{"decoder_widths": [32, 64, 96, 128], "beta1": 0.9, "adamw_lr_other_params": 0.0017, "lr_schedule": "linear", "warmup_steps": 170}
Rows from block 3 of the encoder, named by matrix and row number. Rows with one number belong to one neuron. Each number is 200 + 20 x the weight over its row's rms, rounded and kept within 0 to 999. All counts start at 0. After the name is the row's rms in percent of the matrix's.
# fc1: MLP up (encoder.blocks.3.mlp.fc1.weight, 1536x256), inputs 0-51
# fc2: MLP down (encoder.blocks.3.mlp.fc2.weight, 256x1536, transposed), outputs 0-51
fc1.587,097,197,195,201,197,205,222,202,224,230,200,207,197,210,197,193,167,195,194,187,230,214,208,230,221,195,213,220,206,189,209,192,244,202,223,236,162,223,234,209,209,157,178,202,212,213,176,195,161,203,177,227,186
fc2.587,100,224,189,209,194,212,176,207,180,210,196,197,203,220,259,199,196,190,189,206,219,228,198,156,205,221,204,195,206,210,188,208,192,210,201,207,173,186,175,200,227,234,188,192,176,222,221,205,226,215,220,170,176
fc1.588,109,177,193,196,198,196,193,210,168,224,177,167,202,195,237,221,188,194,180,211,229,201,189,199,173,200,201,203,197,204,244,201,180,192,240,198,193,190,188,225,171,193,191,200,201,224,216,203,207,173,173,208,186
fc2.588,101,178,203,170,219,235,212,181,207,213,180,182,168,217,184,200,215,197,213,183,174,187,212,217,193,185,197,214,194,194,214,197,203,191,228,196,186,178,252,163,205,228,213,187,194,234,202,183,199,140,187,207,222
fc1.589,064,179,216,187,219,213,222,210,199,220,204,211,208,189,231,193,213,200,172,210,169,172,229,221,216,197,241,192,166,184,212,220,224,192,209,200,201,226,198,192,178,204,206,240,181,198,215,223,200,219,217,205,217
fc2.589,065,195,197,230,191,187,224,203,223,198,208,196,200,201,224,200,191,192,174,179,181,207,188,159,202,195,216,186,186,188,219,187,187,229,188,175,179,175,185,155,224,190,193,198,223,202,233,191,171,217,187,197,192
fc1.590,110,222,169,195,200,230,182,182,174,198,237,209,228,169,192,193,177,207,207,205,204,186,214,219,207,212,211,212,236,204,238,167,225,208,178,183,208,194,206,215,198,243,183,202,182,192,205,202,198,241,180,207,231
fc2.590,105,231,202,194,226,205,187,193,238,199,201,206,191,223,189,226,195,205,222,190,228,241,193,170,182,217,205,176,183,175,171,235,213,179,233,181,230,221,208,203,202,183,192,199,205,203,205,227,206,186,251,205,191
fc1.591,080,213,189,188,192,224,236,198,199,173,216,224,209,196,236,230,206,217,196,184,198,218,189,201,228,185,197,196,221,208,178,207,182,205,218,200,191,156,184,155,159,205,179,198,206,217,175,202,178,214,170,137,236
fc2.591,113,225,236,179,206,185,189,171,202,174,186,155,191,184,217,191,204,200,196,182,193,218,203,197,229,191,218,204,182,259,207,183,196,237,202,193,187,203,168,245,249,221,201,182,188,161,214,193,160,209,232,194,211
fc1.592,072,190,180,175,176,162,193,171,209,215,207,213,224,220,219,225,219,183,207,193,190,191,197,226,210,239,187,196,190,206,211,248,185,224,209,191,207,229,201,187,175,186,179,165,206,211,230,226,184,204,156,218,203
fc2.592,094,182,206,204,228,215,185,178,202,175,217,200,213,173,180,197,162,232,186,197,220,217,207,215,213,200,202,201,190,204,157,196,208,185,196,189,191,210,193,203,181,192,181,188,207,209,200,184,186,210,183,166,212
fc1.593,101,181,204,189,183,215,206,198,184,187,173,231,228,191,223,197,189,212,206,205,207,208,176,191,222,188,177,231,189,197,207,211,196,217,213,223,186,204,200,163,217,183,230,241,178,222,205,232,209,222,173,209,173
fc2.593,103,185,189,205,188,205,188,200,213,189,188,218,227,207,209,222,191,188,220,190,225,223,190,216,215,228,164,214,180,192,194,181,189,204,197,188,201,187,211,195,199,223,205,198,240,177,199,186,205,228,231,162,196
fc1.594,100,196,198,213,194,230,209,197,229,217,186,176,168,180,191,213,223,193,213,175,181,199,231,184,186,191,198,209,213,200,178,198,241,203,217,218,211,217,207,202,180,195,196,217,207,202,189,194,242,202,208,186,205
fc2.594,082,185,202,220,184,181,203,178,200,184,215,212,167,171,198,199,208,174,212,212,189,215,182,199,228,172,219,194,199,231,195,195,191,212,225,197,158,206,166,190,201,189,223,200,203,207,196,238,146,212,181,194,174
fc1.595,096,186,184,185,210,188,217,199,211,203,205,223,183,188,208,189,210,218,174,216,209,184,198,201,230,153,184,193,184,179,224,174,233,204,228,201,205,259,192,186,210,185,229,189,227,196,213,190,183,233,160,190,229
fc2.595,094,244,211,191,180,226,204,216,179,214,174,204,211,210,193,207,172,186,196,193,195,245,167,228,190,226,193,190,220,191,210,198,196,192,186,240,217,183,193,202,191,209,204,231,188,200,184,168,160,204,197,182,210
fc1.596,114,213,185,174,209,185,149,165,189,212,207,214,202,209,206,228,214,188,216,256,205,189,194,174,178,214,204,202,228,176,208,187,184,215,203,214,208,190,211,224,199,195,191,205,183,219,168,209,217,195,199,233,195
fc2.596,109,169,175,175,200,175,203,191,205,225,203,195,211,211,165,217,222,200,220,193,229,195,200,193,208,201,181,192,220,216,193,200,200,222,204,197,206,194,216,169,159,233,197,206,173,223,190,199,239,175,180,197,201
fc1.597,122,207,226,246,237,176,228,185,211,204,238,180,208,190,212,214,184,251,206,228,220,192,201,179,192,202,238,225,201,201,231,213,208,244,172,221,198,207,231,200,198,160,190,151,184,221,217,215,213,188,178,209,170
fc2.597,094,236,212,199,198,178,207,168,206,207,202,205,187,226,208,201,196,176,204,208,231,184,212,202,158,215,204,213,230,194,233,227,180,212,195,204,212,192,196,151,195,173,212,191,221,173,179,195,163,173,209,190,207
fc1.598,111,193,159,173,192,204,186,197,218,206,215,212,187,211,217,219,213,186,163,190,179,175,216,204,211,187,184,226,236,186,203,223,184,214,187,208,212,196,196,215,185,186,235,194,185,197,202,226,230,164,159,241,221
fc2.598,116,182,182,154,195,196,200,157,211,214,200,195,233,193,171,204,209,195,170,192,178,213,191,230,182,203,214,178,221,204,213,220,192,198,184,196,195,193,225,189,178,188,175,200,195,195,179,175,197,209,166,190,192
fc1.600,116,157,219,211,160,208,215,223,190,228,172,213,204,214,188,181,178,222,213,230,178,213,212,200,181,235,224,230,192,175,221,188,202,202,189,220,215,189,188,210,219,208,189,217,195,238,192,223,156,194,215,173,228
fc2.600,104,205,200,226,218,178,143,199,219,212,207,250,180,183,178,221,225,162,213,247,142,211,189,197,203,191,211,218,197,194,212,216,219,235,217,204,195,182,178,202,185,193,190,194,199,216,207,205,204,222,232,223,167
fc1.601,083,174,216,213,217,186,192,226,194,175,184,182,216,209,218,233,173,242,166,207,196,226,169,197,207,207,203,178,203,201,193,189,188,210,184,207,156,188,188,180,170,215,187,199,223,211,217,224,179,216,187,193,197
fc2.601,105,224,194,208,192,209,215,182,218,216,187,207,199,206,185,196,243,193,210,189,218,183,211,196,243,211,177,218,187,171,198,182,185,187,199,200,229,202,233,217,232,231,231,187,198,205,164,177,167,208,226,214,182
fc1.602,104,156,222,214,185,214,199,218,155,203,182,217,204,196,220,235,204,175,206,209,193,201,174,229,218,212,169,207,214,202,211,203,215,209,161,174,237,217,177,215,192,197,214,177,217,190,216,166,202,190,208,206,210
fc2.602,088,205,184,179,219,189,202,207,205,216,223,229,185,194,202,205,184,198,209,210,172,194,217,211,181,198,218,223,169,211,231,165,225,232,204,168,165,190,187,175,193,198,203,215,212,171,192,229,154,218,185,201,201
fc1.603,084,181,208,228,204,182,201,169,250,193,196,193,158,225,211,177,193,198,177,211,238,215,214,195,219,211,199,202,214,199,211,213,205,210,190,184,191,175,213,193,202,186,188,203,224,221,201,201,201,193,206,248,193
fc2.603,094,228,187,172,227,182,200,213,199,198,168,192,206,206,220,224,198,177,234,217,237,218,182,163,231,189,154,175,196,188,174,176,196,190,197,185,182,218,229,187,215,205,197,200,184,181,199,202,199,174,219,241,176
fc1.604,094,197,183,193,194,175,201,184,180,225,176,177,203,214,181,204,218,208,239,194,177,229,178,210,213,215,212,172,201,222,199,192,195,218,175,177,184,183,232,204,179,222,189,233,194,190,174,236,205,166,223,199,212
fc2.604,100,203,223,222,225,204,175,189,225,178,209,228,211,229,208,187,209,216,225,190,225,166,210,212,197,213,203,213,198,201,227,196,188,172,192,199,164,200,202,201,225,192,186,198,189,219,241,236,216,172,199,194,169
fc1.605,091,215,206,209,193,207,192,180,209,203,185,205,204,229,206,198,228,181,182,203,195,201,166,190,158,227,218,215,196,193,183,207,207,213,219,191,185,186,188,208,191,225,207,204,203,187,234,199,201,180,185,205,177
fc2.605,101,201,212,173,215,217,189,197,205,193,209,232,189,189,175,200,199,193,212,206,210,222,220,173,182,206,184,171,193,178,185,204,188,196,237,191,231,236,174,194,205,192,210,175,186,190,212,168,198,182,176,215,225
fc1.606,083,191,223,162,214,175,175,213,220,185,234,207,226,208,200,187,200,193,197,175,205,169,217,234,213,199,188,202,207,208,214,193,184,225,209,216,185,239,183,168,197,200,207,202,176,221,195,210,196,224,204,212,198
fc2.606,074,199,197,216,217,159,217,207,208,181,211,194,202,187,187,174,203,211,193,176,196,192,171,157,210,204,188,193,223,184,220,198,199,237,213,188,159,166,174,162,226,194,183,208,226,195,196,205,166,221,180,204,193
fc1.607,060,198,215,207,229,194,230,220,218,172,195,223,204,188,207,188,217,217,213,191,225,219,235,218,203,174,213,196,207,174,202,194,224,218,206,223,181,212,199,203,176,187,204,245,171,183,192,215,191,227,212,187,205
fc2.607,069,198,205,201,191,182,189,200,208,176,221,210,187,196,217,192,214,185,176,187,175,196,179,170,195,193,203,183,190,196,238,194,212,209,206,174,189,183,192,148,219,192,190,204,234,206,199,199,158,215,189,217,183
fc1.608,093,188,207,171,177,210,241,172,196,194,192,194,189,201,199,194,206,162,197,230,177,189,205,191,197,218,215,194,198,219,179,207,219,199,221,196,172,178,197,266,201,177,215,176,216,212,213,208,180,191,223,209,194
fc2.608,101,184,215,213,207,187,203,222,210,203,209,205,191,181,193,194,200,178,219,219,231,218,222,224,184,199,237,229,211,199,202,189,191,202,204,185,178,209,187,184,215,200,219,207,179,190,211,207,199,217,153,206,206
fc1.610,105,193,200,144,216,187,203,210,198,194,211,192,178,218,194,191,196,186,218,213,211,211,188,224,188,208,196,205,206,173,237,203,205,167,229,226,209,215,182,180,172,204,156,205,177,164,232,211,191,201,177,161,208
fc2.610,098,204,204,214,196,233,220,190,196,204,172,205,197,183,225,244,197,223,180,178,200,212,183,167,207,189,197,162,198,213,165,239,194,202,201,198,227,193,180,198,196,230,196,238,185,192,180,161,203,211,198,174,245
fc1.611,113,209,191,195,243,180,160,240,195,214,179,216,187,218,189,215,205,171,172,210,222,194,215,223,200,195,187,178,184,167,183,198,182,224,210,195,159,202,199,206,204,213,222,198,170,240,205,174,188,234,199,198,202
fc2.611,124,174,179,203,185,212,221,217,201,179,210,225,195,209,241,214,217,186,201,202,208,198,203,145,184,175,208,163,199,183,184,191,206,218,189,208,217,197,179,167,187,188,177,232,203,183,168,172,231,203,209,199,198
fc1.612,086,186,218,164,223,217,238,164,205,186,219,205,199,232,229,174,206,207,159,186,236,176,205,205,224,204,182,239,249,194,218,193,202,198,205,200,196,232,208,202,237,183,219,213,207,217,164,166,220,163,207,214,207
fc2.612,086,200,202,191,221,188,213,201,209,223,217,195,193,199,209,203,174,221,185,188,206,216,168,211,208,214,227,195,190,181,192,199,202,243,190,215,217,213,179,206,190,226,210,232,190,189,214,208,180,204,216,234,206
fc1.613,059,178,217,210,206,213,217,201,213,210,223,226,225,204,198,207,202,224,197,200,207,220,235,213,214,184,226,177,197,204,197,237,208,204,233,216,213,209,209,191,223,229,193,191,185,170,227,207,214,211,212,202,197
fc2.613,066,184,177,217,216,203,205,210,207,192,208,205,198,206,210,191,214,191,190,207,190,206,188,174,208,169,196,193,207,203,245,209,213,211,197,183,171,202,201,146,223,183,180,204,232,231,225,206,160,222,193,216,192
fc1.614,066,177,210,223,227,196,181,203,205,209,185,178,198,180,183,174,219,222,227,192,209,201,205,226,219,178,207,197,184,176,239,217,195,208,204,215,171,203,184,171,179,198,202,209,171,200,227,210,185,236,226,195,179
fc2.614,068,225,197,207,181,193,207,202,219,177,216,202,187,204,202,196,214,180,178,184,195,215,183,175,204,197,219,186,194,207,206,192,185,208,204,180,195,180,174,166,229,196,192,215,229,181,195,221,151,204,198,223,182
fc1.615,094,192,189,219,192,174,198,207,219,215,208,206,199,189,252,225,204,176,170,197,194,211,182,193,204,175,164,165,181,168,187,169,219,250,210,169,190,194,217,210,212,235,186,183,199,191,215,211,212,182,218,205,213
fc2.615,096,226,200,192,207,212,197,218,193,178,165,262,186,178,178,195,204,204,207,211,199,207,188,181,198,204,176,187,191,190,191,205,183,183,185,215,208,212,171,220,218,214,161,181,190,190,211,204,193,202,195,215,186
fc1.616,115,197,198,232,218,234,158,204,193,210,206,189,202,194,197,223,208,208,209,178,190,179,191,186,218,217,208,184,192,203,215,210,168,216,221,207,178,200,216,199,224,198,192,170,181,234,191,203,200,195,159,204,180
fc2.616,134,182,186,207,213,152,174,211,232,217,204,193,183,216,192,187,209,201,208,200,208,189,208,180,162,194,213,196,194,167,180,194,221,225,166,178,229,208,184,173,169,213,226,251,202,206,166,181,230,207,198,211,194
fc1.617,067,177,189,234,227,201,219,230,200,207,186,174,220,186,207,218,206,217,161,194,204,226,214,226,193,174,190,227,199,203,189,240,200,187,222,206,191,216,216,215,178,159,191,213,183,209,183,209,209,214,218,170,221
fc2.617,070,209,170,206,209,180,202,206,199,207,208,196,170,196,214,201,203,195,157,208,177,231,199,175,202,199,206,194,198,201,209,187,207,203,219,191,180,194,187,148,220,171,195,221,208,214,204,226,191,213,201,199,204
fc1.618,077,177,213,222,197,186,217,215,182,178,212,192,179,181,232,195,183,228,170,184,216,216,211,216,236,164,213,238,211,205,189,220,187,158,211,215,169,239,205,208,173,171,205,209,187,225,214,225,220,210,219,188,203
fc2.618,067,199,171,193,206,182,213,181,187,197,212,212,184,211,239,195,200,202,180,209,180,224,201,177,204,161,224,189,210,199,219,199,188,194,214,187,200,195,172,153,217,171,203,178,213,201,200,234,195,215,190,238,177
fc1.619,093,195,178,209,155,195,180,199,225,186,216,201,232,189,158,210,185,197,204,205,203,198,192,212,195,194,207,191,179,208,216,222,224,210,182,212,224,215,186,194,175,159,199,171,205,180,177,182,212,206,200,183,182
fc2.619,100,183,199,225,197,225,206,194,207,233,200,185,173,194,216,188,185,175,183,171,191,170,238,201,217,178,207,172,174,194,189,170,223,185,172,207,206,203,180,239,215,225,216,209,195,192,195,209,188,190,177,177,210
fc1.620,100,202,219,216,177,200,169,194,263,184,218,193,190,155,182,222,206,192,218,210,197,186,191,256,207,216,197,212,202,212,169,184,172,197,189,210,193,226,229,202,178,247,182,206,203,194,209,199,149,211,155,174,181
fc2.620,135,245,211,169,214,172,211,182,140,181,193,199,201,231,191,205,220,211,190,169,173,215,174,144,196,193,189,186,206,201,200,188,217,203,183,178,212,189,175,187,195,163,190,187,218,205,198,198,232,184,276,225,210
fc1.621,095,258,259,185,204,216,176,211,236,200,233,187,202,200,225,186,179,201,208,183,207,200,212,175,200,209,221,173,197,217,186,210,184,192,230,208,221,206,200,229,206,214,225,201,207,196,193,188,199,191,163,225,213
fc2.621,108,185,203,191,214,206,185,202,175,214,192,204,242,183,191,213,185,216,199,219,193,211,198,175,213,216,215,212,215,183,213,228,228,210,163,208,177,180,169,225,200,209,185,235,198,166,253,229,193,224,201,202,170
fc1.622,101,201,186,191,236,225,206,224,173,204,195,219,240,155,224,181,194,205,259,199,210,214,196,224,188,177,205,206,198,194,193,216,189,150,204,222,186,219,186,198,208,187,200,204,186,235,197,248,201,218,182,168,201
fc2.622,088,204,203,213,184,196,244,223,231,213,215,229,245,217,213,165,209,211,204,218,223,197,179,177,194,186,203,212,213,180,182,236,215,198,204,206,236,197,183,186,206,223,203,201,220,201,188,185,185,204,194,227,179
fc1.624,110,200,205,165,199,199,178,199,212,202,199,192,209,164,199,211,176,212,214,178,175,199,225,160,231,195,211,199,183,189,188,180,200,191,253,200,196,152,197,201,234,208,182,200,195,203,199,230,213,198,184,206,174
fc2.624,094,215,197,188,193,253,212,216,194,183,198,180,211,166,199,198,215,216,201,208,183,223,191,229,174,213,173,217,203,208,193,247,192,174,184,192,216,190,216,219,195,188,186,191,177,238,210,192,221,261,206,245,226
fc1.625,107,199,213,214,169,230,221,185,194,190,202,207,175,188,193,189,173,228,212,237,224,199,185,205,184,189,179,140,214,176,211,178,175,206,174,190,203,185,196,209,166,190,211,199,210,224,229,194,191,226,198,182,210
fc2.625,079,189,188,195,231,183,199,175,213,195,186,198,190,198,201,211,183,194,193,208,170,181,158,161,190,203,201,182,203,202,215,190,214,189,184,186,190,194,201,149,209,205,197,171,215,193,218,193,192,183,202,209,181
fc1.626,107,244,177,208,211,209,221,222,197,206,197,180,216,221,198,194,197,201,176,174,228,181,223,225,203,182,183,217,188,213,172,195,187,184,212,194,195,194,216,210,210,225,204,194,236,196,183,210,199,193,229,211,224
fc2.626,102,204,206,251,206,206,194,200,192,175,171,254,188,231,196,196,167,186,187,209,189,194,187,206,174,156,223,205,199,185,189,231,234,193,236,205,203,188,195,217,213,200,199,185,207,187,198,182,168,208,227,243,196
fc1.627,104,205,200,209,168,184,163,129,178,206,167,199,192,225,207,174,189,212,213,189,217,182,206,177,202,224,225,171,212,210,163,226,211,177,224,203,187,202,204,171,204,201,201,185,201,176,212,216,162,172,241,194,203
fc2.627,107,186,191,202,203,197,212,231,229,173,219,210,230,168,201,233,215,174,206,196,213,193,216,174,184,201,175,218,210,214,192,203,201,226,190,206,204,201,204,192,223,209,221,204,211,198,184,188,179,204,161,219,191
fc1.628,107,195,181,152,197,209,181,154,204,173,188,181,206,219,192,232,201,214,234,210,194,189,183,179,182,202,182,187,204,209,197,208,192,178,210,254,208,203,184,178,210,166,192,208,222,154,207,236,192,168,231,184,196
fc2.628,100,192,208,194,216,201,219,240,200,176,215,249,161,206,206,227,216,161,192,177,212,200,192,188,145,207,196,202,188,189,228,179,234,198,181,190,209,200,209,230,188,223,197,226,184,244,178,195,234,220,178,211,203
fc1.629,109,174,191,215,190,206,198,227,247,193,201,177,204,197,211,207,203,205,194,199,186,198,201,192,203,171,164,195,212,202,213,160,158,210,194,160,216,217,182,207,239,209,185,218,178,174,189,190,215,156,194,184,197
fc2.629,093,216,180,197,212,177,209,191,194,176,171,210,231,195,219,210,172,249,198,199,190,192,181,181,215,209,200,260,203,189,202,213,190,163,167,215,183,206,173,182,220,202,174,244,198,231,188,216,168,225,209,194,211
fc1.630,093,205,206,214,168,178,240,174,245,176,180,192,199,205,209,205,194,203,183,211,204,226,202,207,217,186,196,184,192,214,204,195,204,212,204,166,218,225,183,179,165,198,192,190,218,210,195,208,179,179,175,188,209
fc2.630,100,189,218,205,214,204,224,200,227,190,208,203,204,188,195,213,207,199,225,221,166,195,165,214,211,190,207,191,205,165,198,215,176,200,217,205,203,186,221,231,209,249,182,215,203,223,228,183,204,209,207,221,208
fc1.631,091,185,216,188,187,198,203,208,208,183,185,190,188,202,192,160,220,198,194,177,210,172,201,207,240,210,193,198,195,212,165,211,194,193,206,184,210,226,198,228,206,192,172,184,222,195,207,179,189,175,185,176,217
fc2.631,084,236,193,200,195,206,183,209,215,206,172,185,208,205,210,230,165,239,200,200,190,202,173,175,212,230,201,230,203,201,208,212,235,162,205,195,174,198,178,180,193,220,210,223,189,241,214,172,174,202,205,210,202
fc1.632,119,161,181,169,201,228,182,207,168,200,205,213,185,164,177,230,203,206,200,213,211,193,216,177,181,206,217,177,187,188,218,219,263,188,200,197,204,208,201,196,219,203,211,216,164,190,197,220,209,234,203,202,222
fc2.632,111,212,188,221,190,232,192,180,192,175,179,161,204,211,209,191,211,209,194,193,199,221,228,173,189,209,198,204,170,184,171,225,186,205,217,203,200,225,219,198,219,198,216,199,194,186,184,209,185,221,247,205,209
fc1.633,108,193,223,193,178,204,198,217,179,193,178,225,201,207,203,208,207,180,213,212,260,177,200,206,178,194,176,181,187,205,190,186,188,220,197,180,188,178,207,201,210,180,206,192,197,217,183,220,187,229,233,187,222
fc2.633,099,235,176,202,204,228,204,202,195,156,209,217,172,225,198,179,193,201,168,232,218,220,208,213,191,182,224,208,185,196,185,200,204,191,197,222,190,223,203,175,227,197,194,234,186,180,194,212,209,213,206,210,190
fc1.634,103,217,196,201,198,215,244,232,194,194,172,194,192,250,224,195,194,192,185,197,225,223,213,204,203,215,202,221,194,189,219,177,211,181,215,219,193,207,168,222,206,207,237,194,233,208,227,171,196,200,196,175,193
fc2.634,095,193,202,207,212,198,178,211,190,228,185,222,181,223,194,182,213,206,220,194,219,208,225,190,207,183,190,231,227,185,164,199,192,179,190,214,178,178,204,196,204,198,206,233,160,208,204,212,183,193,198,155,267
fc1.636,106,215,165,196,188,203,177,198,214,205,214,192,167,184,209,164,213,161,162,202,219,190,235,227,159,203,189,177,186,201,200,193,217,184,187,172,170,214,231,200,199,225,192,234,174,185,173,212,237,240,205,262,206
fc2.636,091,159,184,200,201,222,184,200,200,215,201,185,225,179,190,187,195,243,239,208,163,196,189,166,226,185,184,197,186,206,169,230,231,228,203,187,211,212,202,206,223,191,218,223,213,198,185,189,187,209,230,161,197
fc1.637,110,231,201,148,181,192,210,185,233,215,216,207,181,204,174,224,184,226,245,194,223,235,209,203,198,220,206,227,184,193,196,150,179,190,202,187,183,190,169,241,213,185,180,177,194,180,186,225,203,211,244,200,216
fc2.637,096,211,163,207,172,176,211,179,189,212,179,218,176,180,180,188,189,189,226,194,190,207,202,204,194,194,208,209,190,197,209,226,194,221,203,204,156,187,171,180,193,192,185,223,213,176,178,162,188,205,217,201,186
fc1.638,088,229,199,178,217,192,245,213,188,245,227,189,176,199,198,201,204,203,223,186,174,238,221,226,209,180,229,211,177,164,187,203,224,214,201,256,220,215,201,194,182,213,203,216,210,165,192,196,217,210,202,234,203
fc2.638,101,219,207,195,206,239,214,204,197,201,193,201,210,173,198,227,182,194,206,176,197,209,191,197,221,211,223,187,198,219,190,213,215,173,219,218,194,185,167,193,197,212,159,213,177,170,189,251,211,154,175,204,188
fc1.639,111,236,179,226,210,197,233,257,196,190,230,197,179,204,177,193,182,193,181,220,200,203,151,197,193,190,202,223,203,194,190,193,205,213,221,167,220,183,178,181,226,201,203,203,164,261,185,197,215,200,231,142,187
fc2.639,100,214,185,231,183,207,190,193,193,174,190,223,247,193,194,197,212,191,199,217,236,184,229,224,176,214,200,230,203,199,196,214,238,243,182,169,170,175,214,204,179,172,221,212,212,198,174,190,205,183,206,202,190
fc1.640,091,212,187,181,159,236,176,182,196,213,211,166,203,256,200,177,221,236,175,174,160,205,207,213,179,176,206,206,194,161,194,171,198,156,213,198,227,199,193,194,207,203,195,213,221,201,201,199,223,183,184,162,193
fc2.640,103,171,194,226,198,185,180,171,198,198,220,193,195,230,191,198,168,205,219,211,211,172,238,191,176,199,199,202,181,225,218,189,205,203,208,196,257,210,209,190,178,177,200,207,201,229,193,193,232,209,196,216,222
fc1.641,062,217,227,192,228,194,207,209,221,181,213,199,224,197,188,221,196,215,157,171,220,215,231,228,214,170,230,193,187,186,200,204,182,210,225,183,179,216,191,186,216,184,176,190,207,221,177,180,182,202,186,161,220
fc2.641,068,179,193,196,208,187,179,189,199,195,192,201,170,200,208,207,243,182,173,187,168,214,198,166,207,192,190,200,184,195,205,197,213,221,221,193,194,195,196,122,227,175,189,195,203,201,202,219,160,207,183,215,196
fc1.642,102,208,219,164,206,182,172,218,187,212,205,185,253,178,167,206,226,201,209,208,196,176,206,193,186,188,220,207,198,203,231,176,166,191,170,237,194,234,217,181,207,182,198,183,196,156,196,222,222,234,151,225,216
fc2.642,092,239,174,208,208,232,212,221,194,210,209,193,186,203,231,201,207,219,195,174,190,219,198,188,190,189,213,189,192,182,191,206,225,218,204,195,186,210,214,185,197,194,211,221,219,189,175,203,202,163,161,222,177
fc1.643,096,165,190,220,240,155,218,227,210,193,241,204,178,200,186,200,202,200,224,227,249,208,203,208,194,185,207,207,212,188,222,180,190,228,206,190,215,228,196,183,205,187,184,193,213,165,211,217,197,230,194,173,224
fc2.643,095,237,194,194,192,196,178,194,159,227,179,192,225,210,170,200,201,208,193,186,212,230,199,185,187,228,178,194,234,206,218,224,203,240,222,214,181,188,178,227,195,218,220,202,200,189,205,193,157,202,214,211,214
fc1.644,088,194,194,215,160,179,206,197,181,184,185,189,228,212,223,201,177,217,192,183,220,217,195,167,185,197,214,182,233,181,201,189,236,201,178,167,200,205,181,219,174,212,187,219,207,196,212,197,212,225,162,199,202
fc2.644,105,212,223,221,218,199,187,220,197,225,210,207,175,198,215,216,186,205,209,223,195,209,206,200,235,188,189,191,185,183,205,200,179,201,186,236,203,224,226,172,224,214,243,198,208,188,201,191,187,207,184,211,195
fc1.645,107,210,207,175,211,226,189,213,196,204,182,218,206,174,212,209,207,221,235,237,190,199,205,215,207,193,209,222,214,223,195,208,234,167,221,224,210,217,220,208,219,166,196,205,189,222,176,191,197,205,210,164,220
fc2.645,118,232,183,186,222,189,208,215,213,202,217,198,249,244,207,228,188,206,198,228,229,231,168,183,173,199,194,192,216,208,196,243,200,227,177,211,224,198,192,152,201,232,231,203,180,175,207,186,168,189,195,225,183
fc1.646,109,181,205,234,236,158,189,214,195,177,210,223,194,234,174,217,210,190,193,210,191,158,200,196,163,235,210,264,204,197,179,237,176,201,174,202,198,218,219,194,205,198,223,236,212,194,224,223,181,190,204,226,197
fc2.646,096,220,219,191,186,243,196,207,176,201,195,217,190,193,255,179,215,188,210,184,237,187,196,184,204,187,226,163,208,215,201,198,220,163,188,190,201,201,189,179,244,178,232,169,207,187,209,215,232,219,191,172,209
fc1.647,112,151,222,186,238,208,227,195,232,206,227,207,177,203,193,197,229,181,206,236,193,166,196,217,227,181,199,206,173,211,158,226,219,209,169,221,229,222,200,221,216,192,209,207,172,197,223,217,239,181,211,254,221
fc2.647,094,151,178,197,187,227,160,153,184,208,205,210,198,211,195,190,203,180,189,178,163,210,213,213,176,204,197,166,183,193,188,183,204,206,182,209,175,191,206,207,216,189,213,220,233,179,142,209,190,190,193,162,185
fc1.648,062,195,238,187,223,214,213,224,196,195,233,209,216,215,206,188,172,205,184,193,203,209,233,221,214,187,249,189,215,199,210,223,200,188,200,205,197,229,201,200,179,217,204,193,200,169,213,211,193,221,188,158,193
fc2.648,062,188,205,218,192,177,197,198,200,195,199,205,180,210,210,193,213,185,178,191,184,199,206,174,205,193,210,188,200,193,224,192,197,196,208,194,196,194,189,149,225,189,199,193,217,204,209,187,165,202,194,219,163
fc1.649,096,175,223,228,205,231,198,195,191,193,222,203,167,203,205,218,177,212,251,224,195,177,201,174,149,183,199,180,216,185,206,218,226,226,229,208,159,236,213,195,251,160,219,227,236,184,221,205,205,225,205,227,212
fc2.649,101,152,219,171,219,183,195,223,235,208,212,179,172,232,201,227,163,250,225,178,210,220,209,196,231,199,189,212,169,201,201,172,150,182,191,211,188,206,205,235,179,200,193,196,235,200,194,234,214,180,211,203,196
fc1.650,096,201,187,211,190,199,164,195,199,199,255,229,178,208,212,184,194,169,192,197,195,191,199,173,171,222,201,188,207,183,199,207,239,211,178,193,189,217,204,181,203,177,224,170,241,210,208,215,218,190,205,173,217
fc2.650,107,190,208,203,208,168,176,227,231,183,210,205,160,191,175,203,163,218,234,208,230,219,229,192,211,197,181,191,203,194,211,217,195,192,202,163,176,210,185,248,193,215,190,184,198,197,200,229,203,216,227,231,189
fc1.651,088,172,202,155,183,186,195,191,225,206,210,186,186,177,187,192,201,183,201,216,193,166,222,189,196,210,183,198,234,197,201,198,197,201,190,205,198,232,224,220,187,149,198,176,202,201,216,193,187,183,197,159,192
fc2.651,107,165,201,178,211,199,161,194,216,206,167,199,172,194,199,187,188,189,192,186,219,197,230,206,178,191,228,205,193,209,228,193,226,208,199,221,192,217,204,194,235,207,192,201,204,225,213,177,172,199,211,209,261
fc1.653,118,243,211,227,229,193,151,147,206,211,184,187,233,231,210,147,187,183,217,190,176,193,204,195,210,193,210,182,187,213,191,242,188,163,181,220,224,196,196,185,197,210,212,208,194,171,185,210,214,172,233,243,189
fc2.653,104,194,222,182,198,203,219,248,227,189,184,206,206,182,192,216,219,186,220,155,204,221,197,177,164,201,190,232,231,189,209,186,215,212,183,186,197,183,218,177,204,219,212,181,219,235,223,212,189,203,180,241,226
fc1.654,102,207,207,191,198,210,183,194,168,190,191,171,190,221,178,191,236,196,232,200,182,201,193,186,176,185,207,201,219,220,208,171,204,219,182,210,177,193,173,185,226,184,192,222,233,201,200,195,194,197,201,207,222
fc2.654,118,177,209,214,209,208,198,178,213,218,242,202,210,212,220,214,196,188,213,193,220,205,214,184,183,183,232,182,196,196,207,200,215,195,227,176,223,231,190,219,219,207,221,197,184,200,203,243,179,213,182,200,219